From a checkpoint of a small contrastive image-text model.
Model: encoder widths [64, 128, 256], text encoder width 128, text encoder norm layernorm, text encoder activation relu.
Training: soap at rate 0.0028, 6300 steps.
Data: trained on single toy objects rendered from many sides on busy backdrops, 101725 training examples, 7.9 epochs.
Rows from block 4 of the image encoder of a small contrastive image-text model, named by matrix and row number. Rows with one number belong to one channel. Each number is 128 + 32 x the weight over its row's rms, rounded and kept within 0 to 255. All counts start at 0. Numbers have three digits each.
After each channel's rows are labels from the 100 images, of 14976, where the channel reaches its highest value: "peak on" is the class under the peak; "top examples" is what is common among them. Only what is clearly more common there than usual is listed. The data: single toy objects rendered from many sides on busy backdrops.
# convs0: expand pointwise conv (encoder.blocks.4.convs.0.weight, 512x128x1x1), inputs 0-127
# convs1: depthwise 3x3 conv (encoder.blocks.4.convs.1.weight, 512x1x3x3, trained with AdamW), a 3x3 kernel
# convs2: project pointwise conv (encoder.blocks.4.convs.2.weight, 128x512x1x1, transposed), outputs 0-127

convs0.427:128128128128128166191226128128128128128128128128128022128068128128128128128060128174128176128128082128128065128128160128164128128128128128128209128128067128128128128084048128128049128075173128128128128128195128128128128158196128100128128128128128243128045128128085128128128104128128128153128128128128100128128128128128128128128128128071128128135128041128128128128128128128125128218128
convs1.427:197151097146153115087118122
convs2.427:128128128128151128150128128087085128128128128128220128031128172128233128098176128128128097128128128128128128128084128128171128128128128084128128128128128128128255128128128128082128128050128128128128128128128128149074128128078162128128128128064128128125128128128044139128128074075067144128128128128128128075128186128128128128064128128128128128190106128128186128128128203128128128128223
peak on: brown part
top examples: ice cream

convs0.162:128172191128128128128171128128171128128128128128128128093128128128128128193128128171128038072128128128128171128128128116128145223128091128189128201128128128128128128057128046128128216128128052070128128070128128099128153128128158128128128128162128079192114128128128128128128139128128172128128088128128128128166128128128128228128060128197128128183075128128162214128128128128128128128128
convs1.162:082083120141166121158171102
convs2.162:128128128128099188128128128128128128080128203194128189128128128128128172128128128128128128022079128154128128128195128191128165128128128128113187128128028128128128128128128128128128128128128128089128128128191128185128169128128128128128085128128161128076128128226128128128075136128128128128238155128128128128128128113103128128128060168181128166098128128128045128201128195150128128128128
peak on: brown part
top examples: tree

convs0.202:128074128138128128182128128128128191128128178128128128128128086128100128128081102128075087160128057045128128128128128086189128128132128128128128128128012128128128183128128128128068128128166128128128255128172128128128128166128128128128128128128128128128128205128183128128128128082128128128128128128049161128174128128098128163097128128128128128128128128128128128191128128184079022128177
convs1.202:135141083140196137101165121
convs2.202:052128128128175177128128071128107128128112128187128128128128128128128128128194128128222184036075128128128128128099128191128076076128128128128128170128177128069128110128128209088128128128128192128128128128165128128128041128171128128093035128128128128128128045128128151198128061128128128108128128128128128128128171128089128128128137128098128128128128128048128128128128128128128209128128
peak on: brown part
top examples: ice cream

convs0.383:074128128128128099128177128069128128193047128196128128128175128128128128057210123042128128128161080128128128128195128128128092080148128128128128150128128128128128128128128128128128128031128017128128128128128113128128128128128194128128169128128128128128085128128128180128128128128128128128219174128128128128098128128190128128128128128179128128226128128101170164060191128128128128128128
convs1.383:085106161107079121131075125
convs2.383:128128128128128152128128128128118128128172207178248128128128128128088067068128078128128128128128128128117128128128128128059128128197061193088128128128128128128164128128173094128164128128206055128047128128128128142128128128128179091070077128043128128112128128128128128128128128128069128128128128128073128128128128128128128128172128128128128164128085152128255128128128094152108128128128
peak on: brown part
top examples: flower

convs0.80:171070108128128175128128128128110128128128128050128062053128122128128128186128115128099128128158048190128089128128128060188225148128128027128128165128073128128128081128128128128056128128128128128077174096128182128128178124128198103128128128128128128128128163128102128196128042128128128103128128142128163183128128128128128126128128128128147128128183154184128184170128088128128128128128
convs1.80:148132114187182109136158098
convs2.80:128128128128128204103164041065112128128128128128128181153128165174128197051128213128128128128128128070128128068128128128128128128128128182128128128177128080128208128128088048128155128128128128128128128128172060044082006128128197128128093145128128100156128128128128128053128128128128128128128128128128128128128179128128128128128128128221128128167128114128128128128128128128128128128128
peak on: brown part
top examples: ice cream

convs0.496:128154128128128128220164093128128128128148057018128078159142128128128128128128049128128128128128128128128128128128128031128128128128128128128104128128128128100128128063107128128128064128128128128064128014128192128128128128128128128128128128024128128059068076128128128128128128223128128128128127128084128128128128128128128128128128128128177128128128128067128082061075128128128128185128
convs1.496:191148079156140095142118119
convs2.496:128128128128128128128128128218128128128128128128128128055128105128128128079206128128069128128128128128128212023128128229128128164128128128128179128128128128128128128128160128128128128238128212052076128128128128163128128128128128128128128172128128182128128128128128128128128128237166185128040128128128128128128128128168128128128128128128178128128128070128128180128128128128128189128128
peak on: part in the main colour
top examples: red

convs0.257:219128128128189128128128128128128128128128088053170128036128128128128128128128128128128128128128076128128128128083128201128128128128128073128128040128128128128128142128049128128128128128128128128128136090128057128128128128185153128128152128128128128128128106128000128177128128128128128128128128128128128128232128128128128128128128128097063128128160214128128128128128128128128202128212
convs1.257:134155131148199132176154128
convs2.257:128128128128043128128128128128128090128128099128044128251128128063128033128128086095194128128128128172128037128179151103128159128098128075128128128088128128096128128128186128128128128128128128128128094130128128164229128128128128128067128128128209128128128128128128174060128128066128128082128128128128091181095128077128128128128128128128128128128128052128128069128128128128128088128128
peak on: part in the main colour
top examples: ladder; ice cream

convs0.418:079165128128128128128128128128128128240128153189128128128182128051128128128128128128128128128128128128128207128128128074058128185128128128128082128128128080128128128093128128128128128128062128128128070128053128076084128128037174128128128128128128128128079128128128128073128061128141128013128128128128128128128128128128065128128086128128160074128070128106128128128128102047128128085062
convs1.418:165123106205103120155129121
convs2.418:128128128128089208128128128128076128128148128128128174128128128128128118128149128234172128128128128128048186063174128133181128128080128128184216128128128186128128083128128128145128128205024128128158190128128128171128128128128128082128128154128128128128128200128128128091128128128080128128128065096205128128128128156128089080128029128128144182128115128128128128128128175128128100128128
peak on: part in the main colour
top examples: pine